config = dict(
    dataset='single printed letters, digits and signs in grey, bent and noisy',
    norm='layernorm',
    bias='all',
    inner_norm=False,
    patch_size=[2, 2],
    shampoo_beta=0.95,
    epochs=4.0,
)
Rows from block 6 of a small image classifier, named by matrix and row number. Rows with one number belong to one neuron. Each number is 500 + 25 x the weight over its row's rms, rounded and kept within 0 to 999. All counts start at 0. Numbers have three digits each. After the name is the row's rms in percent of the matrix's.
After each neuron's rows are labels from the 100 images, of 14976, where the neuron reaches its highest value: "colour at peak" is the nearest of a few named colours to the mean colour under the peak. Only what is clearly more common there than usual is listed. The data: single printed letters, digits and signs in grey, bent and noisy.
# fc1: MLP up (model.blocks.6.mlp.fc1.weight, 1024x256), inputs 0-63
# fc2: MLP down (model.blocks.6.mlp.fc2.weight, 256x1024, transposed), outputs 0-63

fc1.354 097:470473483508538496505503493550490512518499515489541470560493515444444464485478455484503497504474499490511466486500558480488457528517513484477515499513541481488499516501462481535496450541549462
fc2.354 101:542527485466506501495509410454493519477511530479495501523476536492512484511491499539488508498509531512470454522521510527477513501497477497515473538508489503559505488544508526516498457449486495
colour at peak: grey

fc1.353 089:483560512487528494470514525506433489492513524544463514493480520465590558490521480534501439485522459484463521506516464461476519504472500536467536482544504485472461515470451463486509514488463472
fc2.353 085:494487546477522510499476493470488489500475473524510490479492459508550522494504470488483506486559515487490467516468511497458539505515494552520481501523448517474495524511478502515509522523545502
colour at peak: grey

fc1.239 100:515483489498498466498513512521509490449546525492497486517459496465521495498546531531472519489469479516499505494487475536506518519482531518501528514516483530540513473505545515479489482477533498
fc2.239 095:505532477521506492524494490476472508515461505466476478520506506474479491490514495512511485499491493484482446475498522448495462457497532462499505518511488521496541494537482502481504465506542511
colour at peak: grey

fc1.377 096:492535507507554517506459477536521505494458533518546506526517520469400476499496540463507484492496490500468542469560511498480483510493540532497520539502556518520495532485515473490486505484465490
fc2.377 088:533514496489523536483481482491508523486547570458521467503466511462503490508463472508459489482517479477495462503500515520526488497521513505558476503496549471497524461499477532520505435476498522
colour at peak: grey

fc1.61 101:524490459525515463508520478494500478508512512485545518506471523501466507472497506472524532521485514505460498492502499471512531450455477485500486498512508493480493503497539527483502481513559469
fc2.61 094:491540500500495486511476536532544519470453447492520521482496503532475536493490503461501475525510539479473495511468468513535503493499495486483523492489504489517494479512552502513493463527510502
colour at peak: grey

fc1.244 106:523506506527482476546488477509518493491476513474479469494508456501472492498539526505503486498483460467514500543478529497473480473520522432539507476507511546484469500467521488492519480489461517
fc2.244 100:470497533481490508517506485526471482501506526481502496479567485505500493500507504496504502515508457527536485508475502483474528550531488503531491555531489508506493503503510526479508445467471453
colour at peak: grey

fc1.51 096:511460471506510496489522515504476477509470455482513540502519451489492499500501521486472522503522478484502499472506520494523486524522519462514516449492504506473529494464480504491446475553488527
fc2.51 102:499543516503528501526486493505481497509494496464523549557528510476447528449539467519490472487474518497502480526501545485454499448450492517516499504483455497479473510503471505457479554470504430
colour at peak: white

fc1.192 116:508499472524514472499500519443495440482515510527511479522504489464503489472523484485453522466514533480506513508498556535463511502470467496505507489466519494495450439466514503501498515462512483
fc2.192 114:512537494553487495478506504469497488460537509484483503487455549463514553535489454472498501501507515494505501539522520505501496485475484471503479480495485481489458529523507530471520485493541531
colour at peak: black

fc1.759 098:530513501517496487493504496472484435478462516511502511508524465514489522513480525456532527528480536524476506522546480511471481465479535498460516480499518559497494504516528533498494497517464495
fc2.759 095:489493470526473471509489510557534509432491555491496493487492463470565455509489509506496511501513504481503506507507517533510504478503444478491495468477501463484504545543500505526531489483466487
colour at peak: grey

fc1.659 089:535489464499525513484505508528507498476519511477528524494474504521483528495464482516473477518506474507479498482560460476496513492543550500538453486451496450503481509533510542538474519521480487
fc2.659 114:535463491439518558471472531533525511494522513517494488507498506496482491500482508525488471499473530489482483510534511468501531527512542455525513458513516463514502503495511468435513501516510470
colour at peak: grey

fc1.539 093:509500466510452494484485511472487451465545497501528462497517509536517462528510495483533515494496492501503539532500496501530510502478536483481528467490540517511459486499525491477497473507497525
fc2.539 092:492478484501472514498487493474492553491508427502472521486501552499502456501513477517478499533481521532527454487519509453527473487505479490509520455516526442525531508481489502498491514523492493
colour at peak: black

fc1.3 103:519488526503528451490469495475520492520488500479502485502502470488502522479538532523459503490502493474518492523527495512485478481429465479541503497524487576530500460548517426511518537489525488
fc2.3 095:539526522468511526463496479503498507539509528495494478510517519440472488507487507489526446524495524434496486497536495494483474508475505457510440507482470508461506537505488535469443512506485494
colour at peak: black

fc1.760 120:519544497467506533528499511529470490524446537537473473498544517500477478498548482513547506527495529516495536481499489509533508544521508481513503505506509548519539491527511479490474466480495417
fc2.760 135:493520498474479511512478510526479499507492497500500469469537525477521481518514470481501528480496567475491525503476511472549488497490489519480487527554481487490502498558481530491467505506473430
colour at peak: grey

fc1.336 098:482500507522478538565504487526489524501539519483577476497465500493459506476538484475504479514495543450554551524485498511552489464503513508512515500492515498521485497543520473531461463503499481
fc2.336 092:497567507422523518503497489496541454486497468479461487461478535529514497494511500482487519475494554530484474507501518467539484504504480486498448508511485492518550491505527531503465546514484498
colour at peak: grey

fc1.605 090:510461460485500534500514500518504514523523476496498483510515453492467533512483489469469499519525486464485464492491480516514480513512489430503522491496515477447492478451510496487495511528523488
fc2.605 093:529530467493491496498491500485504483486462455465510461522549466478477504469513493484488516496507516497463462459566550470522469487502473494500551507490492478439493509543506498504517530513500430
colour at peak: grey

fc1.193 088:529491499509511496515480502490513476527486500544520484501497518477528519502553526499478532505518532463516527481538505469492446500536507455503509493431471503515481481499477451512501482525492477
fc2.193 097:505546498474519529497512483485453473545506462512486488422496506482517532440507475474508548502519528534470491508532500499522456468535472479507474465515514495509450500511485513471463500517495471
colour at peak: grey

fc1.190 113:513547538526510494465493549464502468503488542498490518508482491477460516501548500496540522514478466500483507501520522493535488508462517514433525456484495498512483478475509514495525513474535473
fc2.190 086:487495501505471497503509500466450515441527501470524502515510477498512456530459490490529497516468520448532483482482497492496532505531517525530476512539473507483528524476467469527486527518483477
colour at peak: grey

fc1.641 098:494485541457545488518486474480503513551464491496575492547473516520467490445498511509447512472474495537484474485501478476515532505479494509501484518499530491492477505495495477532514525533529517
fc2.641 097:499500511451463468475472515506519519513532531491473516502446526505521492547508499466516522488478495485527491520504540506479526487512464490498496493498484490526539468494495518464517484469474475
colour at peak: grey

fc1.514 095:511500522532487521451510509482571508541485440454479446491449470467485526490508513505556491522480463497463537540542519521492438541512514500458474492494510536512478504485489509523516504508514486
fc2.514 100:526535503475473494501488488495570509462506506444453489525514497500524514478489500494512500462454452506513527494490552509455491511459472504529496468472470522516524522526492479449514494513498508
colour at peak: grey

fc1.668 088:508530519493428505559489470510519518443488529500493501515511524486433478454474497484511493540485470444569496525464481501510499465505489474489541519516488510524488447500537501489512512456504492
fc2.668 079:502503513465494476499491496507468467483493505498536490549551487500517564535479494489513483480522518496507503474536540482467497482477535494510483497487505505546517506528509540485506449448541506
colour at peak: black

fc1.703 096:489507505489505490496543484481522480485520507509495534489509497505510515486488483520474525476498495494506472527495470503496473527520487468501544556435499460454459515497506541530488478493523514
fc2.703 093:535478548493559538522483479482472521504517508452486507542491552448515464522505538532460491520472546497478502455488509545456458511506497514491535497511515484534466498461446520495518498484458523
colour at peak: black

fc1.2 101:502485535468517482501489477462499529494461475487484462476446487540498491455498510495467475453430466533464475472544507487511503505556466484478494539489487492525477466493513519505486516496526565
fc2.2 090:493500469448443504489485493498471514511509465467476516513472526479506512554508534505513497516498473493514501491465504466512532495502494487479483517516505508460550515477486498460480513526531479
colour at peak: grey

fc1.55 088:527535479534497542473501468462507495504441519497484530499498474493527525477477519497461502523480516521470481465506486500502508475482485502509516447494498509454532469472459540464468523532452558
fc2.55 089:488489496519513505506489500512524496451495466532531518525529454481506487484506500506520518517524523467496480500520537487491508487493491527498514481506503523503485529493420490510516462504509498
colour at peak: grey

fc1.737 094:476522517497518477507456495509512487500498499448525495544521523537463487465489515472459530529520507466495474507478507494501484527516500485471491513508499536477488482467477506496489436453491473
fc2.737 086:415514504505488529532466522505501521499496487488481513505541508461481533487532463513521512518491469512537502492483505533459553457466493489495512487510496522507486488496521521522483500476468510
colour at peak: grey

fc1.766 095:522529478495482522496485476525479476465452483502470517502517530539514482484501435459468494456531494485478462462503485470529481500505495500535475528491491484511491512455517497479526472467463474
fc2.766 098:520468472478488524460512517522528501519536480499502469443562496482505494505466479465502498488528533494516471533472522447500510479486471474561487528463503493538500502495512491494514505519486533
colour at peak: grey

fc1.464 104:491504512540513548513456462510482528514492449496497516531488503518463492486502488470479486476534486478466517496488504535493487469479499473461503492534513469425507495502517515527446530482469500
fc2.464 103:504521491485516475479477459485461540528500471524513482495485540487479503555485461479501558491504495482453486498518493490458508462456503490488488504484535454490511491501538487524482527471516507
colour at peak: grey

fc1.366 104:508482479511469481483498535510470478446526523522437544512534523522480531505501553497502514464526498552540473480498489505504479478521492482515521466529461497543517482477534505483456475498520532
fc2.366 098:482485524473510477489493463485489517531527517558510484471498482524522475516462502485489488462488524509474495488525482493433479497491527491491505516485530511515493534524515489498499547488524463
colour at peak: grey

fc1.307 095:467496512491524506532512493492484516499537509490515489526498498489565480493486496517457522513501445469488514508481555504470507485513534494447517540508509536512497504524487500518480495527518489
fc2.307 099:427514453498467496494481533496485509518550540484481557475502553514493463553499531487529489471471492545490451504490512500518518486509447523512472473484484475499522482500454476490522508483494516
colour at peak: white

fc1.440 099:484523467505528478523508499463521538455513484513488474509513492478507463493500490510498515466493513515521480524457476514491510529537513453514490522455517492497472466496496543521498495477499533
fc2.440 082:503496514510459533502495503510483514466494485523484482528537496495489469507519503453495493487495539467446483465495486481484491464459541502517499549524496497490504448489498507489482497490461516
colour at peak: grey

fc1.750 111:490502486482505533484483467465431538474508507514502509489463535492486483474494479512498494503519510493453488533458442503488522498500518496514502498497511477517555464496531474516498514486529505
fc2.750 122:448466503472496458502505521466465479474510473484472468501518503498582457565499466478496518485538519477473490482522496510520468514470525493504523533506458495519531488503507458511499482471523499
colour at peak: grey

fc1.571 088:568477484502458524489491475537518504516528521563524516445488487516522495501481490507486462517477511471508537458498489457503478517475482471502528483543485507486467478519498478532484499502506498
fc2.571 085:505507464476515499525482459493520459454548475455488435515503487474488538553464490504472521518471511506473484559472484484492534494491487511492509517517503465553498514503502510474468533511532447
colour at peak: white

fc1.721 108:489513531548501529509524469478454480493527475478470530557467474464492498482483517482526510494512469464499509515480525525461536505512497516494474505537517520508463461528491488513489510512485438
fc2.721 113:476488468497491521479483554481506449490502535501494499495510518516493462492501501505512496495494488474506490476513510459546492495475506563507490481505489459539495494522496467533508502527443479
colour at peak: grey

fc1.508 096:472501505452483506512519526472484505478491497507474502479510519486479474504480521505482494494529493523488518528497530498484524548478507458489504495556524527509469522529526456528510491459494461
fc2.508 090:485467487488483516529475508531491510496511511476496519468501521449525504472489471489442497488511460546452529491516470513481505500489525483473480496499477513495498494485508485486466514495475484
colour at peak: grey

fc1.195 102:513499485501479502542460470445458531490478499496532520513515506502496527499508529438445512479512467514483535486498499530516519422473533519450545455504512510486483535496509508494462537523438529
fc2.195 092:507485463474477506539479486505509499490468455483460507479540510495494469493488497476509485529486536526480489454520504489461500514479490521471498470483473532500491523543500547515520486503473472
colour at peak: grey

fc1.289 124:472513529504531480481508529470499499449532479501504549508443498506471496459504476520447524511512534467507460485482504534513468529487467507514496513482493535512521472515509473530507503526498533
fc2.289 108:475484475446521492518508454520530457498518537467524501531485526445510553523503470516538486482507535451475488472467466487496474513490515542493466516489488481543499522513517474489525500508478515
colour at peak: black

fc1.130 096:518518484479476516493506489524520529488502544467474473523514469520447499489467515482501492535482485504548482498512527519537531464486532461456506499529472519470513475499536519528484540522483474
fc2.130 101:485483462496557513488475505473476458528530432477500498525495496486522439523502524475509515526488568482495532502496468503484509511499513509552511534521521483558516498510529496472520496489487530
colour at peak: grey

fc1.146 092:458476491507487509528479526454521526434535523509483508521511504535482492489491482511483497503496509559486522498449443471462509522516525467500497549521525499484535471507481519514501498484531488
fc2.146 087:492479488454486521549545471485488512491550492499497541486502502512557523508488523475516532481483498503439465477492490521494489507474537493480483526505461498495529476466500487480469510521494484
colour at peak: grey

fc1.185 087:494512494485483484520567506435523480471518507516503532506494502501520510508511492474510507447515502492479453515527489515502497467503472481521506542516540499491466471493483492493506521476515488
fc2.185 098:530509479492542499584519479467485516516532497461501515487481495425537568535469491537502495554506563491524518515483506527496475516543497541485520492510504472527464540474510523482508481482521518
colour at peak: black

fc1.402 097:479441450513546480481536548523490508503529522469459482504507491488516521511486478527499518495486510487504457464513486499468534541468484525509509497495507489503493524494515506531485487507507497
fc2.402 098:506482531544468450487483465500498496510494498511478472465489499519518484554521479535467522504497482455520468496530546477490453503484511506490536532535526511490525504521473536483498525508464518
colour at peak: grey

fc1.620 085:522488487488501508487499482483505458489484496494514502483525496486465488484537485525456479508458475509480434492461526507509466502498465541484445524498484486535507505483508537521492468485491473
fc2.620 087:484515476502479503485497513529484496547471472488522534494494510500501546504494480502490504467502517525522516467534487499518521496490509462513563477482505492474487477490412430493543461488507501
colour at peak: grey

fc1.25 089:452465485522515520489536499477525432504491488481528528509486518475480478459539482492492555456493535464526526504493545504501493525503514495513465503493493532509518460528513525545533493457520459
fc2.25 080:521583505435552509526480485503517472525489499529510502496478507480520528520487502515488472504553550470492474504487535500550479507470478493465467484534519484523527506528490522482477505481501516
colour at peak: grey

fc1.274 100:523497531551522544506440521509459531484514489495497454478497470502521487469502508524501495547518505469506504524513503488528464507530543498471539473502443492488512539462479455500502513502480517
fc2.274 085:498470512481514498489515472489501530529510548497501513511467497515494497514512478509481499482496479475486463514473491501436509483537460519494505512522514513480454482516518524495493485515527529
colour at peak: grey

fc1.467 113:484480456492506498487549524503525512519457487482514525511465502463512503479503548485507505522518511489498537503481509502502530509511526484471494462471498536513501480533501508500528491511498522
fc2.467 098:450480469483455476500489512519519479478522519490526534511497514495521530507530486525505476497493571519470497484488493517518469521498481530484499431504504434539539519465472539484527501488482491
colour at peak: grey

fc1.110 114:488550495520507493483514486524511459522493527549509502537462522530458502484502512540482512475488491507542463483496511459451475490473505507469500527526489520492517450495482529508478501484478545
fc2.110 090:506502485502456526493472480503497493499512523498519524510480504459517502503474452506520511489468520519480462467480501472490506522449471504499493478525523449515505470484508510468500521489494491
colour at peak: white

fc1.428 110:521512496521475493525453474486502549506505476519526495514488508505562500531519455490499525495468484444522519465541476502522525480487519479498462531463502519469475534514509486498467552488478466
fc2.428 127:501491524525476462500505505484532524467472501485498525470515497505493500559479448484499489504439541502480521504518494514537501495500531469484472489453485453457515489515464497478512484426477462
colour at peak: grey